{
  "dataset": "simulated grey scan slices of phantoms with and without marks",
  "image_size": 64,
  "vocab_size": 25,
  "encoder_norm_position": "sandwich",
  "encoder_activation": "gelu_tanh",
  "encoder_head_dim": 32,
  "encoder_depths": [3, 6, 6],
  "text_encoder_mlp_ratio": 2.67,
  "text_encoder_dropout": 0.05,
  "text_encoder_positions": "learned",
  "momentum": 0.95
}
Rows from expert 15 of block 3 of the image encoder, named by matrix and row number. Rows with one number belong to one neuron. Each number is 128 + 32 x the weight over its row's rms, rounded and kept within 0 to 255. All counts start at 0. Numbers have three digits each.
# up: expert up (encoder.blocks.3.mlp.up, 16x64x128), inputs 0-127
# down: expert down (encoder.blocks.3.mlp.down, 16x128x64, transposed), outputs 0-127
up.37:113160054095129164113113104145117166140200133163194175094092126137120100167137169148161107090159131122115104156117145117110097137157111182123170077144078125101098149140165146079105153131071178132144140135117078076127140127120099163219153074073060174133141128202086156099139133148135109080159112168080096134112142141168073162095141079118133131139154132154142081119120091124083104135154
up.38:124125108126098166160109113152098166147202150139122177065073171180093070111075117116129108099155128099140110152107162150131115115153100174141132095157111131173113151176157135196125141145134181164096093120106071131158108113068093097138158106071059198135080099127073185162155097108105151126165112165099134128104102122143120108082112109160163106134128166160192193111140113144095099170140
up.39:166126069141111133103161112152120134171101109103153100150075134107102105060114132140139129053114129137104152122143135170115158143133124198147103130081089171119169122127141129141065115129117100092192144122144080137132140105135106178173132098213155163169084112126097114150125102103167183164159175099132124094095124171089150186136155123124104097133061140147159109181110217101092177060126
up.40:173199154146120136117135157123140121117143167118149175140063080101060058131116182116113090084148171147071094092125137107170124130137129069183131107125142130111154140166187181127088141130100149158117143075099097128129105111135102159176099098078146136093145130116130148158117153171122053095119116098077143123177159187135130102185050097205123103087161108137161149160150130152145124122105
up.41:154156056090111099154156084166105144157163080171132138159113136117123101122137138127160104135168145049110121152063132145163170115152104163148124097130113113091111176123114163170129091171128122147142133156102145128151089130114071216145116093088117172136070115195066138118100206153130160091177117095087150057116105089151134094161160148153159133113089088168184090133080124126106116152135
up.42:133162106167168124100177116185146116155174129098090114108161152096144179113096155084146177109123179086122141176092170114156104138114122112163103149086126085138107115168134140139139065121187096094169131082068109124100143078171099074139128084153112118159164161158113122152091096138130079093138122139128144180205149100129173144092107130126103124112141181093133142085031117069187158141121
up.43:119164117130141137136134139097126150157145130069170122055119136147132142103067134141073138091096177178056136156158159065161158137121103095164138139115142198104177118167145116127128086103103111144112165091129107127099133145139129127092161123092127115140100146174078121141172144098147182162173098104083135058164100111120176194139090133089049109117064163067123189080154133157140097130139
up.44:120138074124114068141125124157143132120151132114119094143129127156127120087138144083102110158084149149136134121112123119148145160134138141172115101092158079165152074178117089155167090080107058091180146095054118171122088135157165079147164076102129152157180093149169136117151143141090168095132115135123119140214168066106157159170176191115149148116172160073119093062110144082115108185097
up.45:109115135124182172151130110119168072144136110153133175135132099107105127143136122105151179092170117106186121102057161141119132117138129120118118162133111167173094115187164168123140091107137066115162112116082098080210181137084131104108105044166205112144185144127065113078126112157097184135154120124140096085161189046142134117111104141094087147106143137117170157100142122096138097122142
up.46:082148135099145091107128118140133116099154087123121151169121163095185191080143119123122149194095193164123121124097120115165086103161070113114155080134106095056145170175119137067074182140152106147127124114172168120091098133082166124138101150206120089116111175113053148089122136172096169114127125144151106152115135120134182132124184123123109112133178115124046122108135169159136103194119
up.47:154114064138141139160128109153096120164128140135064104122106079122125136126170060118121108153103078113112111178170118093095108147097076113206092075162156163089124124181166131085160179092185120165148123120134088124127152175125112093134088110133082114132132106111123123108101169220100149083135098156145129162141083131141089186059143171114177146142094146093141182178106163095141106130171
up.48:143165100162152102069195166106083060141147180105030186079091120102127151125082152130143094155134126113163093129149129161165144082112141112116144088117161179189112173122110119154107112102142160104097131167105111110129149164127145134134090096088170128146106103117068177076096097130094156138113117097142173122170068167154128122104098189133167149135126082077133101126113149086170105097184
up.49:102141165123168124158162129040154097234137150107086120135078129144108135101137148146114116127138155077137118178081143107187196115163113175190071104171119124090121161104152156134153115120114097086087142136129126143139119185132135093140104125100170080103151108151141200055160117074171146115140117107166081126153077134101154088109065160079145106096127115146141149165133119117138102147084
up.50:087069113087131099174130133125122186148108150095146166111077114118119182131128130135144106155118114177122158168191067147165122123154133102121113162118145112111159124093109059203173123103105111108132155180172106121137144141112212105126157180137134125153130069062122154152124117098101186061166085149150066123079127072160124110150169102094127099090170188097101118140114183100138135147116
up.51:165126133127078136089203133186141122096148152162112121149091126139174157151105108134174143126119163141181152108143081151092162099070183137126138204115136090109106133117127165169125088111093131151169101116082129073192129130132111132107096164081149117163128151123096105141148125151090075129164108171158094091116165119104087082131049044165151074154160148167110076121136117076159162098098
up.52:099201134113116124095133104131138132099156109103118131124139116153155132092150171117120111143113125206156078090113121120150155115236139135160146166162078107146103104139142143113166108127106099073179110107101107180090108109140218094175150135145099131143112123196137111059131134067142132167101095109179080072136117113088144136087107164080159157146183123127169156052122112128085135162149
up.53:092064106093173133163152101097129126103164179138105145179138117127140179144137093119125115175117152072164137145080125127153094075165145142101146118154108074145131171167108135208155125126131136163089073122120136112147107090101139223116087130104143102100144148088115179083162194099149151164112188089133071135069133162058115162153108164159114178111109182154097140164111125104122165112138
up.54:132133151102114136082092144113136152108159123113146156148121182159097116155121141159126094109123122100145063056200109075106086075091086147111171121190124189123149131148141094161091165153076134178180095174165113115113106135112108130185132119121119131137153077178157099150168117179136061094084123166116139131155171085081142131140072110159110148145159157087171129169074133194076145121130
up.55:083160136160122127132127127142155102159153110076091107165097195113132171113109076135172143180108105107118089112142133116109128115151149160072118094077098092136149197140075074074142131170114190149165154067112139133103191100159127168140128183147093126116041141150084084138150146132185139144152160081146182140146118162139153148118098094143105122116074137134093115035107128101110117173106
up.56:189119079170091123146131105109094167097159103086211126122118115157129084080096127107119153142104203104167086089098079164107156156189112135108131106132157104140112176111132148141114105185160075147121114144169084134104096187079086137051076112083114142164121179108140104153098131183122148183131093128102086126092108096098106161112155113111148111165153190106121164174123123092125162164144
up.57:117194123133111113156172081182083157112150188116120165092109078077154185108149138092122030174148122080096148120083169182120143091124116207075131117116118102116177104088119109168114110102118181169129103115160136098154191149082099079084111125128144103132152099114099169123162133120121133127121158147111080120131143128135102130061073141172141090117125148101154163172167087172145149101127
up.58:114160138123128118139096172119171159174095140130115119160147103112090141156135157133114152123096119085145072120134069207107106187114133126159157107120156086187116096099174170097159142167107087072122130080124165136136134161114130123122161086113146125135117170163158162151090105185165103095087097137098081105193130143130208123141103076110104065110168047193116081105091119146151122149182
up.59:165108123096116124085062196122134187096107127156174104135194183120090116152128148101154132137148108170097099062159043193080089150096123145108165137137139131140103084135151152157159118122129087112099099081105141167095155063102153122165104125133066152109125110130096116148172095102140069109058147170126127150178172133090089195108126175095140159112146102125157109116084130117166109136127
up.60:096169107160153153123104215073121171116134091155135082144149113076061142111146162118113143122130157144117171162116136179061155086075150114080120181159149097148108124141205121160148128144085105086079122200124139123139098153085137109062132123108121099143130088168130147107128093151163159187156158120161091144097109159164123147127100137094103057111143202154108114133070123134084171136142
down.37:181138097150141099055158103139094151111093175130154101185109128171165132148126108125097099150098141186083156118073177112174087113112136115115072119097140140145129181173131106182116078204126103166131135080106153072149097131107133119083095144130128094139143141116120088054077119173156111136142147135118137143115133092101117066127141132180118083146136158104128179124131088194201180189114
down.38:118083098121103104151165080101103122118129119103113150137044076124119134131118140136100093107154117154154106104111156165159126183083108105146110117148123155156120163160152134114121146170115118097149127068111116128163082082053136069143173098122213150168105158177238159099107155204175081146103143109082148146170174125090111127121086109129126169101189115148178140134144106119091133104131
down.39:071086093129190071156112113172106114174139209111134159130187122205101157109177138134103157141121141100115090179112093169129124192129131081169138118086165155125105111168076158123062080131108162113128141122108178168135079118132124077105147109118117079146092169112140074194174144133174138089117135103185129159159105090114123081132093146130138139133135134166140159083113097169114164104103
down.40:111152132144143119090127141078133080165094108152169124081121134091106132089120095124116161133143132123147091072156116112114127138111168133097140107129153099207112141116168158118109157124135123143124091104139142090134152087150147155186143209084173127176163131254083078108137135108129157179134125103106127159159086139086165159037138120075127134087144128115082135203058116121162105141132
down.41:085124084149103101118089159104136124098084142121127096062146187151087145163108127103102103114157129209150145133133149156112119129116116100116190152096112145155137158077133134118124157121114108112118126180137114091086133119091171023159160112143160113129184116141183110184144109121038066112157125176146165140165115139133137129092092146152171140137100061114114172189179071165132167096112
down.42:132061157118078066079100125133083113110142164107169114109173124139086126070160112123080124113147215144070167084104111144111160163146076107080141119090148186198181114077152129161103126091109116117146120156121093084105158160172128142102211143095147088111143179125125102136157150152171124103150152117124126109141100118123111135167137110168092158177135139131133069137188165137133155128196
down.43:085148153155089081090107119164141142131106167138137117122139075148134151126121126092141120129171070146156157081177156127130149134120101126091132173153140082198115114133170131097112084097110102066089149117101159177171083084173111200128127098158122095136144172120114115144153064126180095087062138164148089129128114122096126107135157093057171132148129111103172159162052070063092174130121
down.44:178053130146127162115152151152157091082111145124120149157132121124145139135083203163161121159156137094185136134105129126119106130158131102069156116145115137104132118098099103149156172125145149088149111093129104124171103133191099159096126161159121101091143141161074156084148109101153060172165177125058150057127072175172108065108132097169125137102093106154119106151187131069174145058096
down.45:139108086099098084159098153153111170158147119150125124148126111146161154147142118134119065118134128160105127144151112153123075095135205108132086039120116115146118072082124094133164096097163115144115093148143079174121100103128109177083127132105162040095155196146158194122104132090137127121180088104126128174094090097142138135211134161160124110154098136180098076159182110195128165133119
down.46:151135133138129155104164140115120122157150128138153157063170068177114131134131132118122147112161115197097155163118137108082098081108167095123126119138107107162137137081152098167181123182139110107131130080076056150129218141147119174097128095160162157073125058156158155110138196116138163095142095075156097085146123139098173132191092126164085118084129159133051112094177133099129167139132
down.47:104171099083130133070128110093126063125131156092163106087151105111143128124109123128138132155135150117164153095110152127076112108154148174125157139076177116122164174092151157168080122145071146133147155056119084124141113109131085118207146147158121179055108136135099151195085134066178065189088117104067127134105092147180133089143151108138118149170110125098101162103064146161166099123113
down.48:065090142133105111173101175137130116136098116121170104159123076103093155087094122191111145142113101134118114089136163144130137155050104124124098152115174176103094088188183074130139173179163127120163159130143067170117196126137163085122126148127132130104149080072104168109120143118095141143123091169190157104124122162105145125191096171070127092144194141111091086101118157137075171128167
down.49:158108067091124150142156128185120180112137123125084097114155147060188101132095152142120127138081114163182138087153144129075127048073146072034151095144103147124118144126126141140148102106146103186209131138130079138144109077054131119138125135118163180099120196130130145119118086106088110143116144183178166140161159171157120143135128141114125090162086126130150120105120095183093101095143
down.50:156177175127152158123092127049084095126133078139172135124092158111110084109173187124158108096197163169095111121191133113077137103102123085203134158185148106207146159157105128111168123147086144199094137120126120127117132106087130192099128112144117143114123094185119113062126117126161094130084115142104149094117148169145115129090101145057137141103072129123105166113103077134099157155115
down.51:111062134144164084149137030103113191095071067093140182157159103157147101100155120164116127164119192139135126103113144181177159152147101125166068095159087123140154050172155109136139086130183145134085142161088097118148157079170125065084124127114131092099133162161114128152134182121100162131138110149103131172166097123133159147107180119132116104132108143091154079171156133158173124134139
down.52:142095126120082146072145155162086141081179144119083135104092166062124143184099162110166095134150140046128143119120114092096141085136070093143173135135134133098184158097159154158112099127158138122105125117148089100145140115174130191136121098114170088122129181131067203130166133211115086141174145157116157108174173131114108136143083108163112172115115111186077053156134125147116125108108
down.53:131141092175136164193094163101169149099133098061126108114093149160133104141169117148143094146149119164203145100131080110077154136117166153084102129120130117142117117102105116105160102160201159109103067147207106094153095096084141092158180112149112118148106143133165069109149141118104136100114128146152089137113174146085216159154164126148153150151105110179110127177086111152098039157098
down.54:162160125172133155086190109162148175097170109126190146128125090188132117090151180132103114135109090128090149140046131164152146135143178128124105127126130102170134159174155128121115109202120146144073168155100129086138163137065089131107130075060143164076087118106116156066174098137125199148122088101115129139106162171186104110156146132112162089096157129147094121081130121139113089196133
down.55:128134152072114106163080140150144077106142172109138161090118138155097116182105133124060158118132129189153131169091148087125085144082092105189133139145169172064076101117148159143155163111117131076121133128161159170138136125123129123143109133095096136109124041117145128141088175100091134165185125124136136098188153117038117190226126118133119133166128124120160146170157171128164085109098
down.56:138129138129121184087163098126116121147126183171142145123142129113205117143188094137091141120105130103114113117147116178125122144032095130104146176094143120119123092144087113151108133092142102133087156082114149079137156090138104099160157115154112108119195094161136122178115128089115139119160115066131147169179135130136213191133117112143187079138146086194164144137073122134172070067063
down.57:142158075106144110076140147085117142090128048090192124108136164107146102165110128150124159126158139121170155188113126104129109152096121125104132096136107094098149098160158125130131142171189097133150056144125123138093182135133131085151119121141120113103130208152160079130136205160091174087127093169163135089095102188137130146145157082139115113088105073154197131154221157132147075108103
down.58:125178093089125167134110129139131123127168132238079136148133094099129134117146178162144136103137153149132146135100064149094194125156197127181171098182156044112113059159095161147144160135100119169083101110151164075109113094088130098117106143105128082130130121178150070084119143163150123097110128165101128140178138151100135151133122160150118096146124114116066151029110125100125116106137
down.59:148150134124084131072151183106094135118174132135103062128125116115161180173125132127098111105130146095168165148072136159171185147160163127117068101121121090189148163079090117173123101157108119117121177104139164082080115134103142104070165106106114163173142114110157149069137154156213070137082156182176189107159137141112128102135089111135172129148094109121082116097183130094072131115103
down.60:121060087091123157148176118141137129106069197092119116115142179144119102089174137152184104177075095100105118163180106170112152140110121115161205136133103117126181087087116094188154124209169132091139090145109137116107144134169141128099164088167159054140154135130159089103121180166142135063138106127080107104162107118151166095156101158116105116151130117131090128109105163153179085115084